python train.py --arch="transformer" --model="sound classifier" --dataset="synthetic speech, music and everyday sounds put through simulated rooms and audio effects" --train_examples=39062 --gain_aug_db=6 --noise_aug=0.002 --time_shift_ms=50 --n_mels=40 --hop_length=160 --input="log_mel" --spec_augment=true --win_length=400 --targets=["reverberation time", "distance", "source", "number of effects"] --num_classes=[5, 2, 4, 4] --norm="layernorm" --norm_position="pre" --hidden_act="gelu" --mlp_ratio=3 --head_dim=32 --fused_qkv=false --bias="qkv" --qk_norm=true --parallel_block=false --inner_norm=false --moe="top_k" --drop_path=0.15 --num_experts=4 --moe_every=2 --expert_mlp_ratio=0.5 --experts_per_token=1 --shared_expert=false --subsampling=2 --layers=6 --width=384 --positions="relative_bias" --pooling="mean" --loss="cross_entropy" --residual_init="none" --optimizer="adamw" --learning_rate=0.00065 --beta1=0.95 --beta2=0.999 --eps=1e-06 --ema_decay=0.999 --magnitude_pruning=0.3 --sam_rho=0.05 --max_steps=5800 --batch_size=64 --epochs=9.5 --lr_schedule="wsd" --decay_fraction=0.3 --final_lr_fraction=0.05 --warmup_steps=170 --weight_decay=0.2
Rows from block 2, named by matrix and row number. Rows with one number belong to one attention dimension. Each number is 500 + 40 x the weight over its row's rms, rounded and kept within 0 to 999. All counts start at 0. Numbers have three digits each. After the name is the row's rms in percent of the matrix's.
# v: attention value (model.blocks.2.attn.v.weight, 384x384), inputs 320-383
# proj: attention output (model.blocks.2.attn.proj.weight, 384x384, transposed), outputs 320-383
v.226 081:485526500500500564500611482500535500534509539500529547499500427500440534467463476500534536513500501413501500455555455500500573497616547500493478504507524533470477475505500515556484441519500628
v.227 100:435511500558500440500375503500516500500500540500465448488552558484553500486433489500519505504500521562511476487537510566446444486420500532527498503500480478500508466495498500500520570467545388
v.228 126:554500500470541540500526539440498500454500522510547500519437420500494469500589477485474500500500526435500442517452475453579478473523541504415439529515487498516468524539521548544500498529484575
v.229 088:500466500550463539462570500530500520514423580466490478500515500500544574522344492546492527500500500500500439500543550527471554500500500494559498500537500518500500500500500487500500484443500468
v.230 068:431528446458533454500510465500473500518500500500487478550500500500476500505500507493500500500500500463500603500479500520428426481500482590504485500454496490525500500523519532500500572500533500
v.231 090:555481475457524577504650500416538500500479476500553500500500400500500500500537444497500500500481521416500500539525488440527500489500556486420401490500500484513447525484547517500450432500500575
v.232 070:498523483470500500411444480544479500500514526544384538500541465543436500498370378454500534504441473500528500407557450539550500500546449525500500500500587502500523467500494500527500500508534525
v.233 087:453500476536484415500399528525453486486520471536500499531498500500534430517528532500544500497476488567500500471527531589457417504500433578528500441464500500500583497500512488500500594500500381
v.234 110:433535535500461423500426488559500500525516500541429459487567558474524500500500577513530500500459468578464521461574499500461500531429450471577500466491479522446580500488478439472517500500474500
v.235 076:500500539500547549522500519529458496521500450466500480520500503475462500446500547477416492495509457461500470500500493449562500481544425421522500528515500500500500568500500522500542450502462606
v.236 111:513500491449445607461585484466520496535509500545500559521509445547448500500419452468500500524486446457488564433556475426533500519500500550515503500519539487500506500500500513500500500525511582
v.237 084:513443490539500441494376486550540500478445574500500500500550576500572481489500531511500491458481500500484491500525494561510419518413495531539500500525537546500500500492461552500500500448500449
v.238 077:531447467474531594500512500436565500500476569500484545533512500517485500464480458500500531466505505430500389529501500396552500477535591508471407500560545535500362479558602500556529530462510474
v.239 096:518494500555488436496404500500500500467481535500515439500511566498574509535438541516460485500490500576482470535500535589500402476500474497500500477517483530500522536500421500500524485473504500
v.240 116:531498500500526478518471500458495551421500500467536472510417474467529442500672551499461500500511500500498466500435463472506450488475500509467461500500458514482493555510472519509518510484456517
v.241 084:465490488527440429526500500565501500500457516500500467486500500524590538537409496484451469510500508500500500510549542542442445534500500576538579500485500550484500481500483487461452500442547500
v.242 103:504508498554498378500403513544500489462540513523500453492500566466536533479517565511500500513455498572504500517500500500443500510500450482543500500471473505500545489514471499461500500472472438
v.243 074:500496500500455500441500534495457500521500527505500478538500466498481436500386500518558467471513468500500578473523431512448506484518517610511444500500500500536500388492512500470542597485525390
v.244 075:492455455546481499545447451500548500505481562461500465470469501491500494500500513551513529479450500500519426500527512573532466459500553470530467500569476537430496437500513476532500507507500415
v.245 082:472500471537500500547500500500425500509599432479500441525500565500515522479635530519471483500500486548500551467490500496469447535525443502456553462500500500500577532508474472500456500538509500
v.246 067:458500507522500500500566500492455426563500424515507523461479500500497500525410535500437500578448499477500554500535500566473518536601432512557500508496515500500500432500500485467440456500537524
v.247 116:475500545500562427500421499527441468421565424512510500474500500455500504471633576500500448503486503552500550426500474506520500523456394468500500500468536474484564529506478486453484532524463524
v.248 108:551500500457540533488559500455529500467552442500543500549441461495491500506619533525461495511557500437500500516444492500557487494565500462415441539500500460500500500500480532500500456479464582
v.249 115:514471519500500431538500498526512500434500500500542493470452530500556457454658570527479474523500528517524474500441495498500423520500438500500482490500453504488543534505461511500500527469466517
v.250 086:520503500442609500473583526539500500468586381537549542537519481500507604533495500535500500500500489445490588479474485517500493526613480500534500500478476523602517472489496540525500537500522500
v.251 115:500500524553500417500411492559463500481585493515445489518500585455536532500508581524500493549459481562437550500500486539449500529408407490551500464474500497477573485475436488500538500475518426
v.252 082:538500450489517472500400491465500536500489569520492516520483500525500367500500500467500471433544487500546494435472449512461428507386490491500424489478500433536461538483500568565575500500500500
v.253 103:527478500500484575470500500490468451555515529525454560500500500549453575525354436477548513491500500462500542456500480472557500529500489500483506523552570490500485445494537506478447503505518548
v.254 085:496552461486519500522500491500469500476500455492500452500463436454514447460647536463481509500557487500510495526436488426510500500500500450403438480500447434492500500500500502506531500538467545
v.255 092:468481500445500543455586500506472414500548431500500500500501500500500583564382467500500497500500476489496600500500552500500532500611500572529500500487506491500551454472514483465434473521500519
v.256 115:440600463507500500500500463500518457456500500601500525486500500500463534500500526542491500544500442459472500500515491500439525509500474533500500500471500500534540500500486512500500506473567413
v.257 111:535500500500500500464624494565453455500555417523500506501482500477541626465454500495509453500394539508500487500485500500500553454663509491500473500500531569500486483500500500500441499500500520
v.258 096:390500500589480417491500500456559557500499500468446500473492542500500445523500500485469500452611510497500503500530572501455428500500500500551508497471500500517572500468512500500572500501500519
v.259 099:464581500450585554450518467417524475473498484593497514487500500580459521500453482531500488499469524426461548490539462500500584517500546500530526418500500500519500500504479496496524500467539406
v.260 090:606408521446462531516500532500500500476439450500562467500517531500540554501500457473527463500445500500500480500466477560610441507605500522440500505514477481500548532500519500550463552519500500
v.261 061:512535500500519499490500553411490436421504567500435500501547407496468387532467500460563395500574500449437452500500442526398413500500500500505528500587542500511500392526500464500510567500460487
v.262 105:578402500500424488500596516613478461500497429452543531497502500461553500499522501492500439537500562553500501495466480546500499519576500492500500551500516544500500452500498492541500500522500500
v.263 069:500538556444534500500500465500522487500500499500502500480554541559443540500453491537500612500500500474528474500555455444543500496500500518500570466500534522500422556560500484491500430515551527
v.264 102:506500455602445500500500545446529552520457512494441500562500469500500413500549544522522500500573500500490500500516536556435474478500465477500500529498500425558580518469533507514467487516500449
v.265 103:500500517560462461545465500506500562518456500500451442500500500487534419520471478490482500500542500502523472500518541550460464561372475512516540456500451407500562479448546500554527500500500500
v.266 109:466500500500445467509542499576483500503429500500510500498500622464545545515500474499508440500497478526561567518500500500500430500528428522569487479500500442535572468500500500443455461524504500
v.267 102:500411520498535438500447500553520480500470602500517500500500500500490469500556530469514558500533480500528500521548500494500449500500538526500518538524500512500500500500500478447573493500431560
v.268 084:578420500500500486500588528601457500528469500412490522534457545414560504490500500475548456559500539565519500500472495478500498500500449501427433500473442528485541500462550500500419525526513500
v.269 092:496500500420500566500537478429446448492547500609538500516442500520477500500500482500500489531500474500500508539514473532500569444553552497476520478527500475504500485557500500548500500500537500
v.270 095:450452555555500417501470473500500548455463544399500446500500500478500434482500500500500555461564528506500500562526500478466438574500493499544500478500497500500500500500508500418616500500435510
v.271 095:500458526538506500508500500500541497516439500449456466496482500500500450500552540476500500502549461538500500486500500500493436524430415500500473555485500445557500522462523472544531466515500500
v.272 096:566419492500434470533516530608462500525500558388487481501500500500526496542484500468542512500440500538543429527454502535645443502475500523449528577500483488470495500488500511587500534533500578
v.273 139:485500516440546528468559448445500463487550502535531500500500500536468535452445493535500503504408500493466469496516468500500588484579567493500537467479532563447453500500479501530523524494500500
v.274 093:401455500427577500451500477500513500462500500471562485477500549559464537500519473497492558478463508525494500528505470440516500519511500530529530469501500530505456532521500461500500506477500504
v.275 078:426500553571465500504500507550546575500453577407535533500500500500525475542500500523506513500500563500500500507472538500496485500369500566549500500500500500488500467441500453500500434500445547
v.276 074:500500538490603500500366520380532500465500500533521474500535500587453500479500500522436501427471500543500492477597530458500500563500530494500541492500500500506529500500500500430500535514500500
v.277 111:440487531441595500462500471436571500500476500536500486476500500580453500500486500520463500474488475466499453482510479473540500500453500505517549471512535526500460547524500472500569500465500523
v.278 120:422457580500471452500468503582535566474500425443483473500518500476565500563500500500456499500500493537500584511477504423494470500500414522570500496500475479500570500500500468416500480493500479
v.279 120:440530480553500482505458458471506500505464410500507488483500570500549475500499558538458500467576500494462610500488500488400432500500403534554499500474460442550589488533460500500500500494474420
v.280 078:482543500500568500451471500484468500447500500599452500500476533500439500483500474505500492539509430507500500470500526540411489529500500500559472464473500492492536487552447500500455547559500500
v.281 085:448500497448557447447500454491528445469470442544546500444481500549455600447494513554492485485460479510489500473513478444511500500500486500567500470500500521500455500585441509415521480491500447
v.282 101:500489500582435468503531538500519550473438396453481498500500500433571509544535500490486500500500500500500578501473528500494449502500373474504465518492500500536526465486500481500443496553500505
v.283 108:398556500547543476500437452422539500500511454500500496480505520550500500450500540500495500500500500500468592486500554462393489525455449478586468434512489497547527510522491482500500456476478413
v.284 104:556498525400496541489500500500463421500539500535541517470500465500444556460500500488500508500417473500479455500463475524575548465617528472500490474500543510507432500535542534542500548476567500
v.285 070:556500500500555556471500538427518472493584500492550532500439500513458551456440500477437500539462463502500572500513489468481558454591500480500469468499519490505519483500500600500500500519565476
v.286 095:591410500515500490500580539500500500526472465500489548545506472408524500528510475500547500559435542537514500510474510561500534456570477500500451581484465483499500454500502534553413500529463573
v.287 121:415500500500533443500407483485535600480433541500500454500489553515522450495513510513467557466560503500489500481500534500460410577399500492542500500500500493485500510500502440459561500500500532
v.288 077:530465553442527549550500500500491431500478473468469521520500450500431565557532578418500513512500509500431491505524503490500482484500500386539498530500500563500500525504454414494500500500457493
v.289 082:477603438529500500482500461500500572500500524540500489500528463544568465494500481576500536528505478500544500500465507500371591541577500500500500471452535549500500500500500562555500530507568500
v.290 095:465541439507454457469437565500438559500550500527500479541460428500459500466500450427574526467552512476591500478500459445437500510500500592506495573513500500548442480490618583582509529500527500
v.291 116:500585500539500490462500533500511589439500520522500500560500380500469440500500500500560536440557500469580486500481500447420510543420500570519469544500491500528434500524500554560500571525539501
v.292 092:500504474522458490500405500500454534474500500500576471542483500511500457560500467500597500422560543483522500436497500500482504511416465500480486500500456593500439487496545490546545500548500524
v.293 097:455500500496500540440500500545500429500482467454474525536500500444500542505500543482486513500500500551425573573522589454456548472581500481504500481500529473500500483525500472440500500500448469
v.294 136:515500519429500554500457500542522508500530501539503479480500431526416500463500500444546523438500500473485411491494449434582500506412518432473537520542505571507439500531500468548552519525498531
v.295 079:565561481484455500500500475500500558500499500556507463489536550549500500450591482500495494425485421459600413436461464543500443530468457546500500500475500487453500500500570500500500523500526471
v.296 092:437500500500518510500407548500453500500500507455500500470500382485434492516500488500640526500530500448499500490485500408528500500500500500524500545502500500561436500491500500518500524567475505
v.297 075:500486500500517475526569500474500453513500563500515479470473500500500470500500495578375461500444483519501500500548485544495500500500552489500500500497500425500533500500500458480473464500500525
v.298 088:500396500435468500535597513583430500539500470489425500500500599403449551500500502492466463565420500544437544500475500500537500441561587500500536500526500460475547500452500440437459456476474440
v.299 073:455523500500490512478436580511423484466559541500500474500551344452500447500500536500603534500522529500515500505463504442500500523500500500509503527474482500531475495546500500500500522500500500
v.300 088:524560507500500493486500509479499535500490516565518459436505500562465470530500491500500500404500465428534380500500425500500469547422470438500500500518510555447500485504441490546579524527500500
v.301 123:575445574415565548512550471578470427565500500500500476500535546449443541464472492500521445530405500499423424500521473509619447469511553500450572460546556459431522517547500470465500460515500494
v.302 115:500467482494479454480500507465500500500500480527466545546500500500518532500487488543421432557462444524500530494512583580502500500657535500529479458481458426500550500530549528463500530500500448
v.303 096:543486558434549500503525461567500500541457500520393466491500556473473545460500494424519440500394428543500447557523508486586500519532500500500520500552500500452517500542500500451500500527475462
v.304 093:500507596440500611522508454585500500521476500505448512471500500500461500485582488480456491500438500491402483500511555455531555500500585404500500398500558493455537506508500429488570475503471487
v.305 105:515500441500444414464503516410512500469500477500500500500474584502567500479482484550419500503545518483613535464469518587436500455593454606500500515500452451476525488497588574500425500500520485
v.306 139:578428548409537500517493477561518462517500500529454487473492500485500498479500500500552463500452515496497414506500447500613451481433510450467555505542500545500467532489528451520571530520478551
v.307 069:500541564500527627505427488500500500473500521464548449468500393515506550508500509432615600538500500500433500501480500398500571489379477433460496462449486500500448541472500500472554500574494542
v.308 071:500500578454500500468513500533500474514500500500449547492496500436462500540378483456500500500483467519524485521471500500589500533513534500552554538500500500500457452396521500450455476457500487
v.309 118:500571450564500500498434489430573567439503533533563488500499441594493427530500480518498548413520541442588440500500443500500508500417444500500479500500492566540500501475500542531546550468551543
v.310 118:510500564402553584498500500558467500525527483539500482544559405481400540469505444393500500524455430522500427500500457389560546460500569420447500504500500500447499507553500459463565525588426501
v.311 068:558499500393500486514476456522487500512408500500500472500500573458426538500478500411534434500445433548500463533500500492613450500502549509500515509525500500441473431500500450496500536516512427
v.312 090:551500500433526592542514451500487500533459493522435460500500500514437534527521500500500500515422500500418430532523471427603479500500562366500561500523543539452497548526432500500500500500471516
v.313 129:536463543416545555533494479500484500536530492518500479500500500485436500517500500435500492470444522500430450524500436453651471487413549412435568500529500547459469539520447500500584506557451511
v.314 074:555500553434490500500599465516500500552500552500500536500500500510595500500543500500432477576441462528550470479500500571520500479500578500501469428479528429450500500501500500507430500500467471
v.315 093:490356482478471443500491559535483442500487500500458574500500566416580500528500537524475402537500563500494605500519541581590433471500500552500500535532456459533500500512573470514464470481500469
v.316 072:446457500477500586519500517605500500465500500496517439497500407429500500532394508452528505500491500520500500500517488500470593457500500453500522500505515500500500500513500500500500458500500500
v.317 067:537553564454500458500494497551500500505495505458398500546461500500493533474500500458557479500499448500447438541531490538598427536461585449500533437526515500478500461500551423500532500500451500
v.318 085:531563500500500500500468575485500519467516500538500500512500433522430500542500500500500500424552467456577498446478397492500439472500497500445477560500487553500441500491525467582543558556520500
v.319 097:532500577420549500505510469576444417530468529495414500547500489495431549475500500451509441513430450552416470569542486447597529451520615398500550459528556473456542499523500500425530500526447500
proj.226 072:467467429599500458496500500500510462492514530430500445500522514510533490516565500497443446500469499500500500500500530500500500465546487416493500502500500592420569588498500522575500500470494500
proj.227 091:500532500500500556528518533500449503451468476508578502487500500453500500500500486493509500571511461430483473455500517500542500537524448502486455488500454462523451454468500492445500500548500546
proj.228 131:500500511554479465500451444535599483502473561474515478442598533527547500539442565565464500457496592553500515577530462467445543500475500500514500450486473543457500478501423540500592493445516438
proj.229 094:500531448484471524540483562516473433544523516503500539466486499420468377510529512416585425542500461500500500446500503521515500515500425479436459553400559500500540527438478513437500502500559469
proj.230 068:499445500514500500469500458486500546500411500453536489526500469418500551551517438500500503500500500536500500530500475500525434500492500500500500502569513500481500511500607500545500577500465503
proj.231 088:501506500565453449452468500500540500454493559429453500465500521472583470516490500531500494438539547549500536500500524459431530444456477500496500469464482587431584500495500502529547528440510500
proj.232 064:546500478500500465500535489533500500479497450500473530512432509500586546500500593523465500495500397500500517450579500473380435513555450509500483574577500566498568509500552593512500500560482537
proj.233 078:500472546500500543504548500470467500447450452528500500515458531490435575500509500500465596500500498500470409500433442477500519485500570500500544558500522456550384500515584500464428460541500498
proj.234 116:510500508411500500514510511467435547491529413535504466552444512497500500482536392442500476522520440500500494456500514500577507500509494529535481500488499463539459513527500452447500509545448548
proj.235 085:439516500500500500500466522500593523573497500481500497500591470559513558500438500500500481500473527546500507542519533493447458500517500500492485437547477496510542500574522500542446532443453500
proj.236 110:471462461539500434500500500528442424500500507480493514495500500501542514500562500500495500487467500500526479462540542502433450502500471439500500562528500591500551533518476500511496511500453508
proj.237 071:500570471455473569518500500501463500500484500533500514467500500383500478500500500561500534500538492500530500491453482500500500500555484539454500500500506500500468425500468503383500500500493544
proj.238 082:525500500500470517444559500499500516477508546459500527451465500475555448476561566595484465478569500548471500489518500454439525500523512481500484454473469591466557500493426488444562465452486420
proj.239 094:565515500412515577588502518500489545500466500554500517500534498440414435501463403504580500579500521430500500476471500517512500501500470573530515500450496427522441500500516504484500514556500500
proj.240 114:444519500532499500464472440488606500500485564542507464500564519566500512514403503570444500461468575539500521555502500465500522544475543558562533500511472473499454472500500526521495497439520468
proj.241 082:500531539452476562600543557510500491500503459538469536517500468500460441500440427456517498500500438500500485428476500581500500468541521505534500557470496500512437500435504493500468500571500500
proj.242 100:500488500438500547558476514457472500543456500500500490505470475506414541498496414487500500500500471443489500496446443539500488524500541500521511510527500404555405461500585500458455461531466560
proj.243 077:548445483503500552525563491490446500463511500526550500500410500421487452476573500509494500500461474426500418461466500478500503500500500474500528500537488523499446470491500497459533504582462500
proj.244 069:560521430500444500500500530500541517474480500500466529530468546435474372522471518446544452538568500500495549421500500500543525560500454500500445528419513500500524500465474541500500487516565500
proj.245 082:410500602452519500481486500496500500500500500500500518471500448500440500501417437485476500500500500532500500500500497500572500459500544523500569437500514415525416466555500431535430514500500542
proj.246 066:509500552412509500500500583544466476541523467440500500551492483440510436470500500432582495500471440500480465500562500527515500466500504500500553500462500500500500552467562500584500590557444500
proj.247 119:502442500465534509500489442477481520517500440546547464546517475500451578526500418479464517483465500500501506542500500481544488493517504526543553459571449462500422516584557500469451477523435589
proj.248 106:500463511531493455468449447501613500513500532474490480500567500539499500475413506515464500500510565500473500593513500469481500500479571508565536453500500500500500500500509500500500493442517455
proj.249 125:430480511500500540538470439489562552501500528500517460500557465500447500530412435568462500520505536503500500577454463500505540548500565517560562433505500459528500500500543489495472472504480500
proj.250 094:529500500530500500497436500489500475500500506450500561504509500440491500500473562425503546500514500500544449525519461581500413500443545535513500514528490494449483461500572500500500532557516552
proj.251 115:512474517500500500541551502469441500486513421496543487548473457500446512467507408481495539528472462500502477445459487500552498477540500534506488534484493446500426528500603452472441475559466581
proj.252 086:500489523548500500500500435450500500446510483570527463495507500500492559538490478598420576500528500500474515560441514431472500591558500500502529500500438493500500460558476480483550500442500479
proj.253 100:511493500500501500500523536500500500540535500490507499500500535521558510529500592467533479490500463500508500500541510517482488449483500479451467580517500543463604519531500517500506499519480500
proj.254 085:434466552500542469457493401438564604500463577500500500500500500500522500514404446500380500434482527500492487579535500462492500500500508496567548500531463449500423478481499514500481493500466500
proj.255 087:519443500514522507499500507512500458490500528400493500500448513500500500500554500400549500500425491500542446425536500539503429500500481443430500550490500500473501505512500492500517526540509500
proj.256 109:566500418500443512556580573500500500581498532516461433496473500500524502500548471475519525466566500463500500500500566533500430389464531435500397574443472470500471500479500500551470500500546513
proj.257 109:500471512524435500500533480500578500500500449500500494500518541526519466500568500521509498527500498510532500496492458517563401500445447500445500500514500429482546500473500500462488451500514500
proj.258 101:500500500489491485431516462500502500500463539422500518504462480500500493500478500518574500522473461500528460483500530519500500554524500459497500500562500587500397487466519425611469536467522481
proj.259 096:522500500576454503484500599550494580579448500500492422502484530481506476543500463521500500500557422462500491431441566525500448500481543500485438538500500500500534500485500500536450522480559500
proj.260 092:442446481505485540545503466500487500500562500536527500568541474546462500474437500500432487500446527549430487500479483466500485500466500500500552500555500484455543500500500486393500500540447547
proj.261 059:500500482549584553436500500500477610469434500500410457425546528455575500500500533500542505481500500446525581613498598500500500533583468521500456578476564504492557441454440533498500526500550527
proj.262 099:437442447493515509552445500410547415452563500500510497504500439525489500500451517500500500525446561500468500494500409444500500500457481499500500428500467440464488446511508500448528445541409540
proj.263 074:452541500566508513423492499546502557568505463469447484500500500500469532527528473478500500542481407539575428444420472503424500500500521475567450500500488500496500556541500500448484533452483508
proj.264 108:561463500500500500479470596500500478431509575512584500500500500472531456490475485454535549447500545463459500517604523500533526531500469514457500530501500527500476428522500487500545500547500500
proj.265 096:518500439500481529466457542471524500437481578460545530521471448500507500500479500500525575420505532417500500547584500437500500533500519500500500573500500519577440453500481430500524500500561451
proj.266 112:480487401495509493500500501500552469442526564500500500500517500531500478500445500500574500500490544497500500517534473500559525527448500502500524525524547526479405491500603462595475539500500500
proj.267 108:454571500519549505453500404556500511432495513459435580517500465559506550500500489565486500541500431497526487536442500453502500557540529500500500447560500556500500500525531480459500526482500481
proj.268 083:469458500450528500538447435465528392500497500500563500521455467470493500507500571526491552444500560500500500515555458470576503500512460530517575439500513424485491448526500484500552477509439535
proj.269 093:500500530534500500500500587500535494544500497500525448460528629490486500555563500500439500500529500448500543492500500500483500469493500504500497531500462468448500528522500500500510459479500500
proj.270 101:483550513485500445500426453500545500500525543431414534517500426519500500444500504537500475563535477500500500485500500547516537576500517500520500465550500537500457500500568417564500500500484500
proj.271 089:444500481446500478500423500500500512500542567500501570567491419549493500429444500488559548517456551500538500497547500482500524500460549496500564529500572578500500500500500421574500572500518500
proj.272 098:445493500500539489494500396479500428453503463537531521456509478500466536500481502511465489470500500493490520500545424412498500539517481529568500417545477494500502454499488492408562464572419500
proj.273 132:491539500543462549500500529485496500600460424527475500500512549482465444534567465496477469511537466500455540470500518513500500500448504500472500497500500440516542570500484500444500500500459500
proj.274 104:448592500500476500424510445548500500547511461423435527500500500542495500518512475549500455500462436539543484487399511542500498500500500500500500500500515526500549564493565500504500510453445467
proj.275 080:496500448500512500436415497470490500500500500500500566480500500500454500516515500469559500500500544494513500541500479466450500500511589500522444542538529533573401457500455500500538500454455500
proj.276 076:500500528500428454447563500506435568556465549440443473500479526522516463500450493485500476500508447520548461472446556585412504550550516469523500496442528527519500535508499500500514531473500500
proj.277 117:463588553500500506441500500535466565539496476454442500500491516530500509545500457522475466530511384519521494499405552541419512547512500483540498516548474522504521575475533500481522515430500500
proj.278 113:488524388500440500461500437500569500500495582500465564477478411500532440444495500497500500500500562524573447532500450521543500500500593500500456493533500500500415490461500500500494554500500508
proj.279 115:547482500471461460498493500482514547475500598484466500500500483492536489500488500500558500500509561509500408500523522500529477445500584469445450593500500500508413470478563456614448549500542502
proj.280 070:584479500501500500535609573429546546501500538485493415500476516488531476500500500437538500426533500446536500517500515500500500500490500481403478569500497553486500482485521500614411515436569471
proj.281 090:464516433496429524468542462500500500500500500478434506500500492479502470500518447500535500556500491500500500500406489534466445430500521485500405521500500468500500544503578500500500510465461500
proj.282 096:500445411480517500556452477447571436432545543507509500542515411457532522432424500500542548501432597513500491544565459500500512500455509518500503500550556488485430500459564402500490520531498509
proj.283 111:533515391516429500452524584484523544500444561464446500500486500479500434500500500500562543500500512461500449503460538603512471473500500500500500600500500550497442517435500500500500500464572472
proj.284 108:473473555535500535541543461546470500571500452529472468511500554546462537500500488500413437527500466500439500470460464500457442500478441500486500500500477500500567534555514545400483500500500544
proj.285 073:500500488500500500528617525517500468509471498585500438460500500500500487532564515519405450512500500454567500454504531565500400497468416500436500501480500456500500516516500617500477491500564448
proj.286 099:506431511431529487566500500500487425500575484558574487513500472462500539457500500501450482541493601500484500500580465439500500500488457542463586500493528459460502435512516497454500498548472515
proj.287 121:500565500514487456432490500500527500445464575500442559500464478511515500500437513500556554495500473484546434539450473553470500500545500487541465494577522557479500500480505500586492562500483449
proj.288 075:551524421481487500500515545476456484500500479500500493536528457472433500568500500632504524500496568534554471532461470432439553457500500500472382500437525500499477442562573574500500534571527430
proj.289 083:429500522523500527533546500477535480535472500393500500531464565500500551454500490500500500500540452499462458500489580523500432500426500455500500500554500527516500550526475473451500500461500545
proj.290 088:531478500535548500487578409500556511508465479508499575427500553500551483417535500488402469500500500366512505465520527533548438500549498463500500500500524567431544500501485450500500500471500527
proj.291 123:453474501528500553535593451500573500522461500478465575436458568500562525464500491522460484562500521444465521473501543528547463500515500436500500532475530541500551533518479437457461441471491500
proj.292 090:500516499500537500552500422500564562500496494447500543500446517508511528414585493498454418500475538421517540500500494427500533481500525500552500500452500478441530500536500463442499500469492474
proj.293 092:500500435511450437489500553514566516536500506602539500500551500500519490556514454500494500443468465441581483501500510500537503510564445571489500500529479505500500553500420500474500556500580432
proj.294 129:500524457522500499500482452500534481470545500530500515520500500474557528462453528548475501571491557530500551553485484531515500456558500535490403516500494461500500426540560543509448500539508451
proj.295 073:474497500546569555500424500521493500500481486442501578500461500430500539487500507500562563519500500541408410500489505527446433489500573500544465608564525500496468500576592500512500472500431570
proj.296 085:500500424500490534507612433449551500517441460609568533469500564469570500500580500590432434500484541445533500500472441456489515508500525500500500472500527455453565490500500559499419432531529477
proj.297 073:500500500500500462500393500554445491469475503495500506509500500547411500571451500500585500461505500566429419536490479498522525536500547500500529489500500478528465478523450476548500500465456592
proj.298 086:500541500500500500500431616500500500509519479570526416502569436462455500544512500560546534500527500552536470500500500518452500500500432500500500439494521500534500500500484500510539567567531496
proj.299 072:400497500446500548517584466500604496511483451500462500455415500500500542500500476545417500543451501470540550471500591500516546546500543495515500520487500520466561493534500538446500462432556496
proj.300 076:427500500500451541500536500500500467540500452412500525500414500495579525484500510470500545500534533521384515500483500529536459429500477500500466549545500500519546453500530516529446465500505500
proj.301 131:500476437500534437484443532528444462486579456500532500547564416511472533500461523510500490514481581561535500543504447464428500500549449593500500479500500504551458421528556587531500519553497485
proj.302 098:500413592500521414464470565500454503500527510453546476500500501500453500500500495421500500414485500500500452451500500544511418500438500527472500500500540582489496525466500473471497560474474548
proj.303 096:483449489500517500449437555500450472469554493500517500500562420500462545500447545500500522500473540528567462513503489492454481500537447588500522500538530495560445411531537500556500553558474500
proj.304 087:429533500500417433434404500508500431500559500610491432568528450500514500547428472500500500470487520500500462554500500500500531481479500553438500500525471481560464500484497595505481615546500412
proj.305 101:500462610454546500488518482470523481480500561406500563487486530472500526500533526394500500432484442500500450470543500500551443535500499451509605517578535500500482566472459500500500467500500576
proj.306 140:490486434539539468540459511500456444500602453500500540556500437469509520471472500500488495556500564500478542523514445462500528500528458554500441517516500468500500384547545500567479477554469472
proj.307 070:423500424482452500451500445500558500500500500595531528500500500500500508491476520572533465494500500453517489512459500532500500443589421554500354436500500500500566500500500594500500529496500404
proj.308 058:590500439500500461500420584429536538500500500500546548457459507500465393500581577500500543476493510500500500500491462429500410500500511591500500496421500500534586482455500494458524543576559488
proj.309 119:436500500500530555545500458485563488500502504375463549500428522483553500449500513500500495545500500470425543500500500533525423465500554472500468543477482465500557517506549482500474411458476539
proj.310 111:475459408502511445435500448504498467488540500500521497470548452538522531500450494572487500498445576530559500518523500522491500456624452500500419500500519500509483500507521500525500510521494455
proj.311 062:503500452515461500500500500503438533500554500500522550495463422500449454540500510500500588500483538500553500518500474500500519459600432477552500500513541473500433446533565551483557575575470521
proj.312 085:492509500542500460513415461514500500500568500500478481516500430499505461500473500500541465500500584560500516500474500461500558500503469575447363466464454460500469454500500601521472520544500428
proj.313 123:501500386542514462522512500478500487488561449500500500533517451470500500462429536569474463553500586563500500555500453475435555462550475574522422500467472448521500409516541555533500500540475458
proj.314 070:438500498499518451500395500479500500500500552480481492572500500529458519496442516467544573388552525551423500470430500511536500521503518501512524480564513516502447455506500507558513500554500556
proj.315 090:618516559496518500500465558539500553458482500486500504532500500449446469537557557500538500500543500515498482500516450500500544583500500500485500500500500500500457500432500487500541528471500490
proj.316 074:500559500500514492416500493501597452518500522561524500444500500582500455514497496526485523500540527500500527433500500537518514527500494597500500500500541500484633487442414526449519562451519446
proj.317 061:500437500500521423524491500500500500500513472579517500453527429494500500510468557500593550476500606546500500452500457500431500451517492503500500500500556460549427422534565497500500560500514536
proj.318 080:506534425500570494500500408500500515500500462481484587427500514500500506411500500493465486500532495500461460490512500470500554500500551460500500540500538495500500450558583500500500454495424474
proj.319 092:490521500500477406453500500476470465531593472596516415530500468544402500564426475579527500500467566502500500550500461500431546472567430590500478500500520500589460455500538568528500546555508500